config.toml
encoder_arch = "vit"
model = "encoder-decoder image transcriber"
dataset = "numbers of one to four digits printed on busy colour backdrops"
train_examples = 147500
image_size = 40
crop_scale_min = 0.8
horizontal_flip = false
color_jitter = 0.1
cutout = 0.4
tokenizer = "char"
vocab_size = 14
encoder_norm = "layernorm_no_bias"
encoder_norm_position = "pre"
encoder_activation = "gelu"
encoder_mlp_ratio = 4
encoder_head_dim = 16
encoder_fused_qkv = true
encoder_bias = "all"
encoder_qk_norm = false
encoder_parallel_block = false
encoder_inner_norm = false
encoder_moe = "soft"
encoder_drop_path = 0.05
encoder_num_experts = 4
encoder_moe_every = 2
encoder_expert_mlp_ratio = 1
encoder_slots_per_expert = 1
encoder_shared_expert = false
encoder_patch_size = [4, 4]
encoder_conv_stem = false
encoder_layers = 12
encoder_width = 256
encoder_positions = "learned"
fusion = "prefix"
label_smoothing = 0.1
decoder_width = 192
decoder_layers = 6
decoder_norm = "layernorm"
decoder_norm_position = "pre"
decoder_activation = "gelu"
decoder_mlp_ratio = 2
decoder_head_dim = 32
decoder_fused_qkv = false
decoder_bias = "all"
decoder_qk_norm = false
decoder_layer_scale_init = 1.0
decoder_parallel_block = false
decoder_dropout = 0.1
decoder_inner_norm = false
decoder_positions = "rope"
decoder_prefix_bidirectional = false
decoder_connector = "mlp"
decoder_tie_embeddings = true
residual_init = "zero_last"
optimizer = "soap"
beta2 = 0.99
lr = 0.0014
beta1 = 0.9
shampoo_beta = 0.99
eps = 1e-08
precondition_frequency = 16
max_precond_dim = 1536
one_sided = false
adamw_lr_other_params = 0.0011
grad_clip = 1.0
steps = 6800
batch_size = 128
epochs = 5.9
lr_schedule = "cosine"
final_lr_fraction = 0
warmup_steps = 130
weight_decay = 0.3
adamw_weight_decay_other_params = 0.05
Rows from block 8 of the image encoder, named by matrix and row number. Rows with one number belong to one neuron. Each number is 128 + 32 x the weight over its row's rms, rounded and kept within 0 to 255. All counts start at 0. After the name is the row's rms in percent of the matrix's.
# fc1: MLP up (encoder.blocks.8.mlp.fc1.weight, 1024x256), inputs 0-127
# fc2: MLP down (encoder.blocks.8.mlp.fc2.weight, 256x1024, transposed), outputs 0-127
fc1.559 101 [110  90 204  90 149 123 126  71  53 180 162  89 126 155 133 123 131 118 145 106 158 143 191 169 126 175 173 136 114 144 150 167 134 178 183 155 106 111 146  63  76 173 136 183 147 156  90 142 175 123 119  73  57 121 158 173 132 130 114  96  90 191  67 166 114 109 132 102 108 158 173 151  95 148  87 157 109 122 170 112 108 148 134 134  97 122 171 102  98 178 197 154  79 160 117 177 106  84 133  77 146 115 112 137 101  96 133 115 125 178 126 143  56 115  95 170 163 140  90 137 133 127 120 182 108 173 177  79]
fc2.559 097 [123 134 137 113 106  96 158 130 149 111  90 121 130 167 154 115 124  93 160 149 139 139 108 138  37 141 119 139 107  75 113  60 126 166 163 107 126  94 119 110 142 130  60 108  99  99  88 159 132 149 146 121 130 155 149 180  92 169 173  91 193 139 149  99 136  68 126  88  94 150 145  74 123 125 112 131 190 166 153 177 123  98  84 122 124  39 117  79 124 136  77 111 110 118  90 197 120  87 225 164  83 113 133  97 151  79  89 126  76 123 117 131  29 168 155 130 123 120 118 135 141 127 120 152 146 113  83 203]
fc1.560 094 [133  52 131 137  93  97 147 146 165 138 126 148 117 161 142 142  84  74 109 162 170 165  93 103  81 110 150 197 152  33 126  91 147 134 191 153 179 160 113 122 162 185 149 111 106 120 109 140 108 146 170  89  74 130 160 144 192  99  78 170 135 145 103 176 155  69 110  82 104 178  66  82  89 167 104 156  92 171 120 183 158 123 111  93 125 149  93 140 133 136 139 128 178 108 144  79 172 123 153 162 153  83 144 100 173 167 119 172  76 120 201 144 148  87 164 104 135 143 109 145 172  94 168 180 141 115  94 147]
fc2.560 092 [116 159 101 103 113 152 112  88  62 125 182 115 142 118 120 141 115 147 118 117  98 131 132 165 143 135  87  81 131  95  93 213 103 159 127  99 125 115 133 162 102  91  89 160 217 111 135 140 137 152  74 170  85  81 101 120  82  76 116  84 105 101 181  60 104 174 145 106 182 138 211 131 154  95 152  95 160  75 110  76 126 134 116 162 131 116 114 135 128 108 126 176  77 143  95 126 103 148 116 114  95 128 125 130 139 121 172  86 178 105 101 132 134 197  94 100 167  96 169 143 120 184 121  37 107 155 159  89]
fc1.561 083 [116 105 148 142 115 139 144 163 167 101 165 181 100 179  84 161 131 128  97 113 101 178  79 144 133 131 142 141  75 111 135 107 159  60 182 110 192  41 167 156  80  96 142 163 137  37  97 126 163 108 122 112  92 101 102 151 140 135 175 138 165 136 107 104  50  98 143 111 184 144 116 135 164 115 126 153 123 140 123  86 125 107  92  48  99 110 182 157 140 183 170 122 134 162 109 132 217 142 126 122 139  98  78 105 106 105 102 167  97  95  97 126 115 159 124 210  99 133 170 123  94 134 152  66  97  97 147  96]
fc2.561 085 [160 100 119 154 100 122 171 126  69 122 136 141 128  95  99  81  95  80 145 136 106 104 152 118  84  91 108 141 154  77 144 142  74 141  92 141 145 224 148  71 119 169 164 122 169 132 150 109 124 146 163 132 173 148 149 125 119  92 124 112 124 138 146 109 200 182 105 122  75 142  83  49 155 105 137 169 161 121 115 128 139 194 201 182 151 116  92 160 129 140 121 157 125 135 141 189 104 117 178 121 117 150 187 123 120 174 169  99 112 141 137 145 139 106 165  63 159 135  62 120 108 109 152 164 133 128 112  91]
fc1.562 090 [ 86 119 176  81 109 109 140 132  69  99 102  88 108 120 191 106  94 136  91 144 109 129 119  66 100 164 152  90 182 139 133 145 127 145  73 115  58 125 134 105 180 142 120 131  61 100 143 112 136 120 107  75 110 117  92 136 140 119 120 125 148 111 122 139 155 119 146 110 220 152 170 135 100 130 167  76 111 110 125 126 140 146   1 127 138  92 202 157 133 151  98  85 142 147 113 138 130 123 121  97 121 106 142 101 134 159 169 136 166 138 159  61 138 160 160  93 169 113 154 150 136 111 124 100 125 111 131 115]
fc2.562 101 [133 183  95 145 195 148 142 103 165 158 116 201 133 119  99 144 144 130 129 115 157 166 145 137 156 109 151 112 115 129  78 120  85 130  70  62 166 189 134  99  88  88 163 163 135 201  94 121  94 150 110 183 153 139 141 160 110 120 154 129  63 166 172 123 115 152 111 157  38  83 102 128 134 209  74 165 115 120 154 121 132 116 209 126 163 211  58 115 126 128 166 143 138 127 144 124 135  98 120 102 140 109 148 145 139  66 126 167 123 159  73 124 161 110  45 153 133 156 129 128 201  97 139 147 106 124 135 146]